Rows from block 2 of the text decoder of a small audio captioner, named by matrix and row number. Rows with one number belong to one neuron. Each number is 128 + 32 x the weight over its row's rms, rounded and kept within 0 to 255. All counts start at 0. Numbers have three digits each. After the name is the row's rms in percent of the matrix's.
After each neuron's rows are labels from the 100 texts, of 14976, where the neuron reaches its largest size: "tokens" is the input token at the peak. Only what is clearly more common there than usual is listed. The data: synthesised imitations of 52 everyday sounds, one a clip.
# gate: MLP gate (decoder.blocks.2.mlp.gate.weight, 336x128), inputs 0-127
# fc1: MLP up (decoder.blocks.2.mlp.fc1.weight, 336x128), inputs 0-127
# fc2: MLP down (decoder.blocks.2.mlp.fc2.weight, 128x336, transposed), outputs 0-127

gate.260 100:128153060164105134081146186089105122104095104106119137184158111113181157084118154093156109115114189097148108151161119080084186139096145176094086094149148090160118118064153150131099108103135212118218149145122143141132119100132142103130106161142077112106145201163142122116091163126156125124134149096066142102105141092144178115146116115084158076045125116088125130119126145117087159178153
fc1.260 101:071151141090156156085151125160082149071168150113105099166115124126173137129074097106095127110129115127127171112140154102142135148075112142067127198122145108137127096164097165130134112149082147158101127178119109097134108162059200164083200109170115147135140130140122118141151166216172139127079170184152158134133142100123176104091186115122127133066076169090164180120151117095163143163137
fc2.260 103:204103128133129142124161075145114200136092155149124149124108103143093175122182138127141146164097069157156131114082165107062151094080091124114082083148135115147101108097105095056165079119108133100130183136133133149158142169150090117164072213138137095161137089150106051095107122087126092179174154111127163136132180126118121108133101171148092138095125051137112122124104172145109174111143
tokens: "i"

gate.282 087:134118119101149172122143155130150145142160102139121120143109166169123070082144165144120138073152153119119174112103156093136170141134053121093098107057093134165072135115103143178146157099137164108120112120107146097095160125147062140125166128105185159132121090117098127108165229110120105153070113122120109106067117148126132152244141127083082077161196155148127094072116113157147156123110
fc1.282 090:177163192183132174063149155141161171128165130137197117117090152100121104137137179148084142126104105093098155159176116135069120121122161103081109131105197132111138123169177095125088099074126142132144152255157119105099153149093110136146118126132167125132133152070140133193123148129076131104087142120133088120140123108094132156073088115071146161126083143146109145152095075134168128136084
fc2.282 091:176127112117166154104105206074193215147093124187145118134129128128115178140103158157154127108132142156125133101098081137141083129135101129131083130118129112121143129075083189123149151150083085171062104110094133124127128186145153132074191087152137189058128130133165116133130158143135153108090167145212114146130114152129146076138187126111105138075131159074175158137121154158149112103085
tokens: ","

gate.15 107:093128064093137076114136153151069122135202106100102145200129147106102123118096154111093164124118129165140078173042102122167066123170103163141125146133103094135124126077111126159064125104166166199112139148109130120161144135143128091129145135071190063093222152150148103117086161106162116087143166080129097117134155153100137164132137115101103124124103118098148168171089163105106132169130
fc1.15 104:161137075108175091107128174116131086131166139093071164100089126134149107168129139128096115078186136137081108103148171171126110076145131065128176177126100092112142104132091107122136113129139118134050154112080139142094124180138136129124072145093115133175119211126133117141111133153110168058174121096145131160129155125078133136072144122150118193097154148133061213098069147124156088171145
fc2.15 106:145174143179104102127138126071141208134118091121125100156095120153090182131093108174126157094109141082104162191111143171114180121077124160098076093159161166172191116080132090133147118158166151093071114179085157147170118169155173101070166167158154133095134116128134099143122185095146108123188157107104122096130107117124122128119164142081124163176145150113118126137120192148143113212154
tokens: "a"

gate.24 101:132112160193091131107121178096187107183160070155110154085141122089140094124136124114163078084089111172135193068156113141125104125158100138073145145085138111179122106147128126177132152049109098142100173106147100153146153141116114092138173169195125124129117179161077111084154165146134109094219138112117153159103077114124147110177138117098060058125149116121152154136133120100143156096140
fc1.24 096:090093132043121200091119189097161139208157175122147179094123076141110102086171156138173172143152148119112138118107134073151161142098179116123151101174137131099107117152125085126112173115100104129066181077182137135125144132132080082131103134144152098129204112098094146110133150118099141091152116133153165107126108163133110082179138168108108107110189160103146117141101158091088155162063
fc2.24 098:155144183133155151118128089115159063145135079081084162144180158121117108093090115116109162087146119127143089160108107118094080150122102133144129194113154132125079142103149186160161170197133094138124137121191142154113103155158138127178164136148163136130122203129220154106126176131145104174140124073114128134106108087112167169146121133102093054121141135118143098182151133135106067074050
tokens: ","

gate.74 090:138080113114171159090176121145138120166134124125102079058165142064157167119129100113101084074180098178111079129089127106103134047078153104146126132174140153145043089148095132130081072155138144120111125138157135110079101125142151125147157138087206119091164108122085104104130183143155135120136174076155148153077181093078096131119197133124169127145094118098140135136165096140134102113110
fc1.74 091:072125079159111130209099137158106118196089171152134158130078106126116126140140091144110163130175166136122113131076186171124110147112156108119095103131154077114102132154105115141130167039106114088065168139127109078090133162110119132105139132160058168096139114115084102144175126073139135100157113113115074097085126093056167110099124121147132115127121165145173106127120226105110092080108
fc2.74 100:123172107175137148072128123126064134109091095087056127183146148147071162137160152088121101061166128146077168114083169154164113099099148120094151138157128153123086103168090134113123111114119153174125127108150119142129120096146069167100085148152174093060116111121107143173131105141097094146201157092102096149125131135158191123190122169133148124075105123104140131085056149100137087201132
tokens: " "

gate.329 086:115129066114143131145153119159134161125131127150139125129084079135142089076157068151113100074191061093095083090142150148148090086135083155128151110105116110204158062105083071145124162129148113193154104126111122119147093117063124148099109112120180096144105108128081156108129189148132156082182105145125102179143134128123077142039140107158100133086166077152111105132185115132141162163130
fc1.329 091:073116126140106163069166136192151127142102193121126088051155177119135079182121115125175157166117154131151114062057134124125168144131112111116142136145180154125112161115133054138174114122111139127105124141120128113126126085089135191113056101132100135178114113132103145162022162105166156129078099117086132138119121128104189111140110123093107133118175144087098166128066120095078140108153
fc2.329 091:138123106141103192102088090142143183137110202092111095134070158124116156107109077063142100131146142137130114121158160127128133078083088147148151115190102202088101107117121161147076117151158125150123112163105139176118151112094199113089127106126106091159117116178165133122119080086114119106112087099117075129137155086144122131073210143141119077131083112161047173123182162123160088132106
tokens: "l"; "m"; "b"

gate.138 103:120090144126104177061059077146081171114144162175116133117125155155131179184105129184082081164174116060082106161092137109118067102141190136082123162135173139152143112163091152129124134085119133102140176141142109126141179116134113158112133127132155102149151139133105158146092088119109135089123133144121096176054122149082104106106102096152162124134141101143166141173137129213145138051063
fc1.138 101:047183119170080136139097159137069107208127091120154115156103133205149108178132132150109174138106160120106123149151160132150145146113107141156100115114130124139163139122158156147172161103166169141151117111133160134198122103133100128173125148122108167113111094143076090098147136161158138081120082205176063115177056109095106143206107083112096066111137128109157147126141138126121110198147
fc2.138 095:084092132110141058135157134139095133091069147172153139179118108188147094120145171123140137147098114143192093127131088177104160093146204130143131135132102114140199188177123114132122178091152105165095135122112156112161132122124171123070132144163113201155164098109108103112123078131099153126104131212131113146134107109184155120156086129158134201102071128151106190089103162103119141082168
tokens: " "

gate.101 099:165140124102094174114136133140100145128172111165056129172143118122175131125111117122171105115130104186166090124116090128065111133121143184066098129129058105154105099135139155116089131111109194095147135141102126171128143115147092073089151202159138099155152147178075151129126132102125089160137132139212149105139114143095200128037101151138095099144163142134113162112167104085147197133068
fc1.101 106:147137082167118082131126131112122073133075127165074165178125123083158109131104126125141095171112169158164098114137139100082155122121125155106121156137083174130133120105095148102120156161136197075119121171116101149163168130176068114139187194199109130109131131138106128150162141096120116195160162181155126082149121117108204130066123193117106095163136065097078174146158103145121123067140
fc2.101 096:126115113153147083129159135127158108093130140209065133135122163130136126144101062129149149199144160138145149078057093093115104098183119116123115092121075110118131107156053079108142105089094138105163160133110135127117189162137098151093151201169057129120144134129126069141104143086080144182143163159173149128184104097133078110141068198139117093170133099097161100134131132110119120091108
tokens: "i"

gate.316 098:125134120142176104149181095194170105077176115138101064117118139124106158108129138160140092121191116175113193138075128090096077087140096080124188214114057132142134111113127120109103123171090154144144108094092141173103140182146169156094076082114171138171162120104108110130156078121119107103115118132178073157134069088113137136081125126155155172159135141083122087161101115167121129144144
fc1.316 100:113136077111099133137097135112100181137067150171154167145136107132099038210142096109119117137127140103153144140186128118171088143139099115108128098178132147128072125187158092126122167130207096156185161145156096126171150116174093061135112188163122146152096083115131118133124175075124116138145124141106186072127124107073100138137141184090142125126104127088124121074164109104148087108059
fc2.316 097:087116114114119146097064089121077147181121156112169153040123148131144118130100121121140141143127156102195134128161122114069134154097192099152171162093104175070157130127091119121139121108105130152156120152055142133132091150113130116174158153127153108071079129109087092201101139124175123155108087087151129106172094202188115197138125138106106154102192113143124139154130140046121100101129
tokens: "f"

gate.182 099:103060110129180083134151087099117130155138150095120119056070152166140091153169095152116156137123113078135196120168154167121149109142119126170175163091090096163114099122146105112171167130178079109181151163131171139105069133157159090136094111193148147086108119137122178112135135143124120145082081119147162090089105183180136080122146109111156116124139185068173147089150144065169114145092
fc1.182 101:150147110057113103143102079105139092078129137128160163127127136068169102172133156164151157116154073150137160182094109098053100136099154124054117171120171113135142137176113151193124120150109176130069112159128194134169075156151133140129187064112130093151072138123137104128143138093131144120152187118115134073115103096125136075112101167201158151105101122174085123163126098117146083088117
fc2.182 101:132173130104100152112125158145162129141062176157106092066128121120154082098140122143120072180165104148114071128135112179134081095118158103126114027138090073154140122141126140070166152061122145202138112142081134070089168130149104197119143134149135123090078208136114094102147090113193193129146149119091150103168130110175098131129117148110117118111144088138123134136148098096135144175121
tokens: "n"

gate.326 102:123147130172132170150144145085072186105112174219091133131119154158139154132139164123081175116139138139147122126139126206180150197078135177165098092114117082149162134132173129074181141113114171170140139108129106150153080130108069165119130163132109192200106166138122149146131117120112083160123092143143097187128112156176135098139157113141109081121104143160092087168165156110114070176154
fc1.326 093:143138140095131102099136153183130122169109117075091161148122162149180159103143129154157107139087104205138190129134140119090144127088112099114144100146088159087107162074097129141137146131141158200089202114148140177137134144176165128116113088133169071152150053134108116125072147161129094164105134144135187098152126100152163090120102094127187127107106226085144198172130156141174140121120
fc2.326 102:104145112200094158099105140079125169127174148132098098184118136181163110119111122116129152186083112171155094132171131152150118093146183136158100149165087146125158104168151158167139117156160189110202091160119088103132122113092131120128094188108067105095134073102153102108111073176121098116044044106138113100138194109088104133117099111084126105108110106136103123090134121152120115153189
tokens: "g"

gate.202 106:114118149151117095125051159085133094171116089138086132187148071119113153172113092106148138132114037144130125157108128126072177127095110137058082101112104124133146135026117126124128101132104122130146144139119076151096133125131195131122160140142103101140142203080155147109093118093173087091157108122146174161097094132126132161132157093083106219091152156158105168158161172087153128134143
fc1.202 105:099127094123058110155100164126117069139059107181186077079122110155120088080152145111191183094096120123162115131081158150102162173136113102158093129191147056147166157143150125098095081111167145106103106100135173155094147103159122122075129111128155119163140095116161143125103094156101105177166165061126124081086089166127104124176127154124099094134145110086068156139131071106113143110160
fc2.202 111:142135144133096178138129134098168124133096134122200149116092175127133070191150167093138150086167143131116086172107162193172101188152126067142119143156130115115157133168127170129158129187204093133150123100074137133108074120148097131056157144152124123115099145094126176137129118073131117162093132132082063126104131109112111128096199176112124118104134176095082187101118092191101114104090
tokens: "l"

gate.218 102:092192137058102203111106106123191106110105124093157160119102101050182125166145161122074131189119161108097172091147094131143136121173128108114171021120079127146131158123132111112131150116117164092181079131157155163111147141106120114137128139131133120161102188148155096104104138187112087143121153089138137127135159132082172185099148096168133139097105102147152200098142122106184161141147
fc1.218 108:065164148093138134088155096143128087128114173050151128117131127130162181090143132095099121140107117081156118154154143147143120103132143108190145074103159110163129170138147143109108152135158115095116156076163147127105136126059114112160152159195102160114171136113154149100121177155078084095204161089112128185079107095125202152116057131177102122110071152146161138106115095146185185167141
fc2.218 111:097092102083104079152152065157096113161161130174139150160133118098109150098102139128105134086089133105083165146142174172132141109110049165147176123162128083157156151129137096169124100171124129116094192159177116076137197166178119129120149141126157164116136110143170170141078088064163119086084130181127196134182083120194144149127130139125125120168169113141090181147116195127138144136115
tokens: " "

gate.137 100:084171104121157101141134115075150143150152093079194074082163155120126101136139144074170093098129079132138093159132166179100095200145187086125118105141130141117134087090129055108145141074126100096104113149145131114077174125173088100098152084091145153178162084118131189158117156146099078077084170118152096132162141162099154136104092092096121142121070165089138141126109144130174109132184
fc1.137 098:107129168139166063147108148123142095058166105194156150114130064126065166185115130106143120125132141222137141086046191129124097082157085138161106123116118099138137147116135108099140109122123162156111144147135109079147164107129144147160093151150102178119135076092117162158131170125106144112136141094157121108169117131132165122133180065066095097147062163161153176160122089137141074156181
fc2.137 098:126164152130156162117154088153144144140153091073127108139140172117074139145151102145101145122139110097156145178132119176154132110143107119119130166155153141058123137094160135121124082177142050123068110121178066083148201058166130154056170106114202092094104115161109112086141162172158158181157141166121095100185065129130148163124143093122113154125133068102116143116108139172109080119166
tokens: "l"; "f"

gate.287 092:076097121153158095139104088092135114148061122056104080126156163077070122132158144138132090165139089069146106101145167152099141054154110185099076080111142162137088171124138124132147144163117146153152141099149055151125144165140117114119095164190115153123148114108105141097131175087186074117196110046141137093113123117110135110157143133136117142145111121143127070125127200076101103079125
fc1.287 098:127173127093107131115118059144145100150071195154137109100167192115132049106099131164132113101110112151132140159141136136156171134125078104128165097120186117142118091151139159149172138087085118150169159115089130079133137142105100124186123103123144118111138124158092143139190052105072101149173140137170126124121128136098166142176201129053110171148091100101114059124183171177132137085088
fc2.287 095:144193159137128114058171135141146097148101137066096086202166147166122174089129142121090097187118138150103161075122104132066118094148083117155128130087148144165132083164100106108158149121136130212117111181142082143180075084134097111131137182098136160060084119168159140111141123091102190129111168133094080148074172112127134172151093122099099160130110115097130120121167122078125148111112
tokens: "i"

gate.167 101:099170178145092071068146059165169060136112153091167051139084137102140162123111103138177097108143136115135102129187120151129157177089095162149097141130147118121061064157113151136115134100111091106170120134146108130156111112105141106141121172159130092160107113115122121100094132121125181067138196020137116104113184169121102135156071153114130117140124099145092131092132165154132178106093
fc1.167 096:099118084135100043139128063169146078121126088128151104129123162149134064103112173157131098138137124132124122172151115153136117147130151137063067107162170165135111122122086119096122150094078120110101146079157086111154058090104169103097132116154139134163155123135083153146093146137106129056191100099126103072085168118066180156151093149152127172109074111088133103130196124135109071071121
fc2.167 098:165127113188121161095151092179113140099099149094076135169153193131104152163095193148108093198135181141144090069168115125122095043111081093126137109137093168147112146129105145093151150087142125097131144178140074121129143082149069109114125193092117104159091143118165129116128077068137128106188144140128083146106143095087132159177106118110107206189135125093122121139115135114113101082115
tokens: "n"

gate.228 107:116141106134126116094138081153132158038163164164102066154080141130069134130107072151128109085097108202145129123140085069154158146135064151148118137148118107106163118079181137087100122143117125133109135132097092159126132099124132193164184148148151087113147151115132091127165126171130141137144114065077139069115168118158173134099194145159141102058096135109087058102065096147121148145142
fc1.228 111:095128188096149115132160160119121125178211136112104134086189104065150168149206168130131172129157106121083190178075116149130111097106145084166134120088101174120133116143127114108122129113183130134167116083161152116098158087130161124110045102108106186098125082127132136087141094152164132112149128179076062192142117189121142161190123098140113143167160130119140141149122130167091146108127
fc2.228 113:155163133086213161191148112091117082143151148134137134137156094155120075112117112197203156083189132121135105127087139121119144175179173143111153140160098101138127093124167094113150156098099121111147099086179173117127097083092114140094096070125150149106113109125110183124180124138110110130111122157160120095114078169116158081086138138116175125171028162133059147096169132146134089137144
tokens: "i"

gate.52 103:154138138123124123115058071105118084148110162104163064106177065171133114101122113159070144137127043100167149123121158162108181094167100155147126115147158105167192104147192099118203164091100133150127153138079106102109120099119115114157104162129129152125156107111145108213130144091167157115120127134112128180110090094133086150086176131109094147098101103146099119101166086095096114109210
fc1.52 105:104159109132148121117030145104141144120072131111172102118157099168083096106108123140095191137156130110120126106120148162090098120135076143159137093118143134172149138131154147153144146113121162060139129124167134099076202116156116129206085134155128189116178150123185071150121110086159155099107153110080169137124131126052066159174193115130097164097125092137126137143136068103063132112166
fc2.52 101:112086111098079161165137052130140087154130113171156124087078033128104121124141121110122053113115130107131112151119193153092143085115074156141138110115172150140150187157122130145164126116162099139112191107078087132135135125144116189150133122137116114116148114155097168160073118092156125146169091159102115193098129118145186106056091133141065181141115127123116139174132166167112145043128
tokens: "l"

gate.245 106:100146067164130102195137117142154154144113135149162104140091134112086126117096104115122121145124137118132103116090110075114124125087112112101116181083142116130090127146133150192178176072114118044126140103080195141155123125148117123082122208205156140135168140084129115137140158094156132103090119140227074112166131106147126172058105114174128134174162116168159147129100123145175104193100
fc1.245 113:144144101127140141138156111144126070160104128138091119114142165152127132154156092154133089087150166117094128188177142083185108158114095080187140111149158143080151050125182108154080119081145209109100105131112124121185151185106184149218137078126104095135117124156137086159118104126119087157136108137109187144069195170137141109146108089118130123152143108135089090094137155124167066084133
fc2.245 108:170113150130125093094098114158146173122058163129123117108169177183205138167117169115107117140121170103126158141095169097101158128086157132145158164139118161113157104109146155197121144153094097138091119143142140150133119110132126080139131144114149095106190136156121084101152130198184122149140114073108160123037070108160136129143113037114198165141183203148132109107117101116156157093124
tokens: "i"

gate.230 107:073154165126098148122101122132102174125101127156123145159082153122085117112128157114078118094134109189128103118133109117129175083105214183146148097111150226123175205105117116098130136093164155183078150119104134152168138122162093138119138131100119145126150099117118089116119097141127198118057066133163071160099140080105127101206150161109113103136087146090072106081123107170139136146117
fc1.230 111:121142115171158124071165139117138097051134150144095169025104172214152151100120118069082106165158141122184128141118165117134135145107120172134092127091113049110090152146126143108099110088058150116174190109090100144143084200077158113159144099127180113140170115141114107129139131092109112128115110181159128135116174136123090087133132113139120139131061098098118174105148166099153138136117
fc2.230 096:152139097136072131087107095112086173126095127122126190189104169143129089141125171122071111139050078207092072127097150137162151060165108138107148159165115153172149188117163173100120123176166085097113112127156080132092111141159124128130133165188118125145149093178161146144088149127106102103148119153145142134124135121140123115167143145152152124098163103139070137044126133126091100040096
tokens: "a"; "o"

gate.331 103:139169153097146116145122152136134104164154096136115154099104104138187138132154138127143129101144147094127101135093121157129155113140142138113112138085113087139039057106131103126084073085121137175174128088174199183123120081099133188152114165081119111153148052100079107155131206114165128134078123129167184113113113079190094142125121181155109159110120143084052105101184101098130154102119
fc1.331 113:089090195115134123162155150152106111104112113133131131090063147079157151084132143111125161126097147129102087158106130136058129135106162124096120153101118132097150104118087087139084052136137095126139203117182157127086182077133154200101084119152137144148139131159153117112165177104148137128041103156066116135130144060200135080128141168170148155140115109085080134099156153097065138118113
fc2.331 107:144165096114131127157157141145072161113091159097134144074089160085082154130124153108092112172112205134088135102134143147135125083157133154156106166128164095115122140141102153106184133141162143114100098083107126149132139130157094085106121120188093133105119073108136101158116145117075126141126142132151086095151185112181147106096122089132066164167120094092129194163088196070076190077040
tokens: "n"

gate.142 095:174163116144151117100151170143174072083171116116150186096167171128095061099167134157107138138138097137164126157160114117179134099142192152135087196155113108147104046134168055143174189129150143158069127186131201111125121139152147091157145142093157180094098114161123168103126120157111141096167126155141172135156131124109149140161119131094129143162130103192106119115115095116117077156066
fc1.142 092:167124102135138161145108152194139080114086108073114101151165134138046168151100103142082118108152127196130109093123151098147109067131157159139129137178072099114126056142129080125148156113144126088111165130121205075087146139176177118114105172116154172120110140151130159071143118191090139084167118120141212109162135053153150129109123132118133169139081137181148122111095108163145120105102
fc2.142 099:102079155084063142178128088061150142111187147114112163155107127168131133108129129149178178144096068161097101182108204135076160105117163165121123131159163068129090137135099169122124198125089104158123074185134103120196157098175127147099124133126141111138148100112135114146098118144114062097158113066125083115164156201071138106120128150110106118122159143150121141089093157173139104160122
tokens: "g"

gate.170 093:091180157144087087070084076151113143106190094158096113123096173121153096141124091068110108086194107115182120128096135125110179106114080162124113145124166117137158165091162148154168132099174107135075132182146147118107126100131142170199092162081159111116102155126124118180102138134066122151166157108154172158115080146141133160115096078131097071086141149085174109162138171141148091187099
fc1.170 093:117131183036144092155168088150160106142144128058135085103180067071134182073115087135104079135161044142164153162075117105136129107147088159105111121104078156088068152135105103075192122161093159147192103138151131117119123120096105139129112100125097099139171193114113096160117137124131126114120136116120123175199149130165097090100125119146152076147159122084116099148115099119126164111121
fc2.170 105:152127074147084143102156104142158075166174187145134129125082182151112137096143057200078067076157110113057059147136133111126160083152142135139112120161093103159091117095099153075115085148108064117131151155126161101127097136121117121136091088103128124106128137123107104158048110075083155099182123167176131071166157118099149120118122135139124050166082125144142126131132121154156136133169
tokens: "l"; "y"

gate.146 109:093124165093077063166145120155112112110124111146132173094110154127113093126088116158136188139112085087158130109111068089091149094137177144105104049061116117131106108154132135087145117075083148165105157125098137106172178128082144100116187123148101128095137112167129147116195098152091155105082122149123147078077153146108141122175131099079145186150181169146123085188092113177166171088123
fc1.146 113:077107107118139130198117109114134139100093114130138144154144128058109111095097140166167170165157104075066110167144110064168156159133122126136132060110136091135143132143153156199131144083155171146144126133077139108129213142127121139160149135129187118104120088143143144145102123130131173120171117169137130143177095209210141093104136100123127125125158079171185192111087157121125181071156
fc2.146 108:148094108164107082168107119110184160163090146151151141120128139106086134141120089090097152093144089078117180143128182097126163155176109099114128105104098135162105122094098119119135168104107219139157145084133157152216136137093138135076148114111084088103092153095147132104167123123197122156109150118138177125114147142087124087104128150079120091077113158188162083160170051138179175112077
tokens: "g"

gate.9 106:116133156137090154125162151103066077134131078184168086097107126093196059176131150165181125140129119152119097123156160121099141107134133140110086114146037128161093155067076153096154150184127148098136170165125047134148155151150113084110098133184143096149160147112146123142143173140123092105171118182182142105145130127090098064120101162147150131155149144125113161112125140115142192053144
fc1.9 101:162195124208196146137108176092174149101088060140147061097118164081139143129175117149122152086101064130120122101153078132137154142140108092166089101150185135113087134143157160117117147087113130087180127136130140083074092102134140130125199192124110131114133142113095174131127144112149047086100148097112132120126150153084122078064111103089085155133128129153097138108153125095068114114104
fc2.9 103:145104132164130140101176080155195134172106105167183149079139150121133114173098124098173104182137189127080118118098144122096122100172115099113139141149119121146136121134111107084076144120110139129111124113094098133134095103110151145099101166091120107130099173113050173139114136059078095133163214161115034124096134111115073118172073116107151184147153189104118130159135084069083135107150
tokens: "i"

gate.174 109:187156097169192154124186115147117134171148175100105130155200078143122093162138139129139095137104183105137129081119158087164188134158116131142136166093141093181124155138103153094149139134121138137186076107075127122128150093072115107074113172097081090114158141097112070147132144080153066123170102152171132155115134114089091109190120200089126165166124107172158101097145103102109121178102
fc1.174 100:131140132097139117162101131174138090137139087136138103091149101182149165095110119095126088161138155086062104115108111106156140157118059096165157070087101095141146092117180134097046112076142123142140111145081137134114088145150121113164127136066114135163108111125096086196073131129107138140167135134187131164226140106139110135099109173124101120136145153127070154114089059064061146133084
fc2.174 102:140104126127138191110171146075128115090152086164137175092120091158186109138103138118126130068103104162150139129091137083125132101131159089132157120114069083085126135125193100144162157144124071159089187150121212088102177144078085202109140170142130103128094167135105150093176178161104114124114116096103224103148090142137111156109110156151105088125106138199108122177129092118108141125119
tokens: "n"

gate.277 098:117130196213129080171136121099130172119178127113174153134127128157142181146106165137077101150164155088180142142181134149135128182138111100114148133137187176173142126202098102131141098121102122096093141158113108112121087137155137107137095089107120132109190164170112139130092146123092126141137111068056062171127063103117089133114137129207120068124160132097082187151140089131150104141147
fc1.277 096:172095090105103147083089145081206127143162115124119113108092092117076093127078086087125100130112208101128168102090127170105103048134150139100167135119119111073109162131148184084114087155113144151099144068150162159129150135120137136160143144186139114121119032099118107173153110114194127126125101182158150139079174164134146112105126197118133075161114133105107126185105109157157127132112
fc2.277 104:125133155185169136063136128161123117121155094054118081082157175089121080151160192124112190126143077156109153126121195094127085096112145134125095172149094171094139130156147152145144124175159130118141060111154172147102125150140147141112081161107118127155138100128126044117141125167117088155138093117122135084118193160047073119121133106103156122113125089105142111082152106071051131159155
tokens: "l"; "<end>"; "m"

gate.48 099:104125067144121129050073184095116120130134102116102115119123158163092112172092127104151109119095133124100117134085110137128191122137136078147134141156084157195091131127127126142113146127151138140177133149142106130131091178107102120149139113158152049134097151179134221110094104106172198161112161124116171155189113155102138123110094117147142078152114181159175146065173027134138160122161
fc1.48 113:135137143133124190195152120170085138132134143114184131113124075130207116129150185171127092145178091108147142124131192102161099092137160142088132127086134099102123118153149114107082108179105114111051169080140154141085093138175161068092120095101063159153118153101072104139099145153096110084185128137153118084056155152118146166158116147139075147072155074134102145144106139162141121146098
fc2.48 099:186087130189104146218122088193091110081167083126201169104124112134124101146133096144112070152120075149103157142148096091166159099102136243102160115155110142123143128141173114101121114142060105203099198126137106115097178089150147153134126116090115158101143106103087136167125131158090123104112087103127138155159126098185121158129109162121151163113142076126134117141112129138100124129089
tokens: " "; "m"

gate.299 107:213105163078066117184181134124143116120108129174157079153140145154129068152125132143119140114195113134132132149168094131133131064120134116125078167108153152067124020142121098167137125154153056161131128132087118101099137101126124115103093164100117087137147122094131103131181178147097152167093127128135168187072149177069105143118164194109101155119110155112094163115104154150167108111137
fc1.299 105:066126089123239112090130152134087126175141105124099177094088184067099129115136064122135082196076111149092099123123142110116126168134090157144136180113163097105176141100169131144133130154118091069155117087164178125109140070139135115121136118130113106161063130129120176096052132133088121098115119129173115176109082161148127113150124110133082120149156164053093120133173128103133138102163
fc2.299 103:110137132140141082123123136163147146111190148164149109148159159152136155098155146121138182134149151111123130122130108159105191214118118101144159136116141173152164084093154104117151147105126178099103145211124146127184064120132171123128149169098070110149145175082091156141126082171125098121182163153143139086085106147197075129091074101140127163126141170089127115184185152121097135222131
tokens: " "; "e"

gate.104 098:107132133170154158140171109134146098154128120110127115093172132118163110192069089116139113106136118118148123099158153076138095120151041132146141149094097149111117096158064164134085119065142171093094105082120136161161048099069144113139155123087102123113117144051128068165141103126123110054123127146141118166181143124199092166122108111125116078112120135164075074079148074164133145138176
fc1.104 102:137113112104141137069149177087097102091111127144117181066139104130129093146110100105117089098107135100143150126189081120136146151154101136139140112085069133143159116188129090146101144088155135188121126120139122160152127151083075165138152152092139133113081137200131186075164104127175159062146148114163164116118135157109156136168089129195145102149120129121055150017103190144106138091102
fc2.104 101:176095104138169168116123110122164093078132145132112141117159080101146088196128123125090158121171081111151084098195134135159089078176112151132101138097095181114143133187150178131107073106123177168126091105126148139128141107133092125139123169055109111075097115110168147083180185109141123081116142101158167146107140165163110113167113189144203149102181123161085136122144083085113070116107
tokens: "f"

gate.290 104:112126150130133092086105170097057091137117143101173115148076154146111110080150145034101124120127137190174127127090148155109119083086113119053093134131181144128129100096147070099155113115082124162132137130111168142145134186113073095118152118063165105139127167188122122137145088130150107092164104154113086177136092148148123110139128000092116095126120112094125107141176130147131157176124
fc1.290 095:103177162068116136161111138165098156125099169100101121086096095105111112139107099100160136133118122116144146119198101105200094072161153191128140086150116103144127139119139125102123118174139109129154142140102116149138154122104094096141129089129082106085156173116157094155141153123061154138192135107178209103132091176190099088140075190185173084154074106106169089104143140108107080075115
fc2.290 098:134128138120114113160123144176176072148141138128148144086128178150119099146149102107126088132121105109118130164164172069138162121159076118139154065074125127035140129135074166129141191096087119153134182151130123082040089109111069113143157141148138180163155141084135085155084133152108170137135099101202133166156134113145096115183171114107109036092126132096165135092122092111107124112122
tokens: "l"

gate.298 098:137099117134135104109065199139126069080104132088118134101077107093116129141082115116092168146084111168115100168123133180114069076161137182167169147047122138189178112118121100099122119088080062198171120170123155107069138113108103080164135123192147136128118094114119137140141115157149148132133193091071143085123178147123089106125092152157108115082080118136118110110149121116116173110115
fc1.298 099:115125155121104132167095146194075130118098105136135151099113122130121056111124117157139137119142196160090133200085152160205068125104088153099145062125140099164161171073113135137112125095153126111176159110140124130099124142109119165124150064132158127095093162107110162139159122112200119167142122185103123104149163121128129185127072179093111157066101108110121139137122079041141131090190
fc2.298 102:183163060105153164102149039172101133144069108143121149131185123166133120125176088098095091111084075078151127103072183153130132139128132118109090142114155103161196134085197151147123122086126106108121150146128162112148153129169115143132138071121148157115121079102129180145108131162150151145082140160184118051080102104146089080112131119107098138159152146130201172137109140119131144096192
tokens: " "; "u"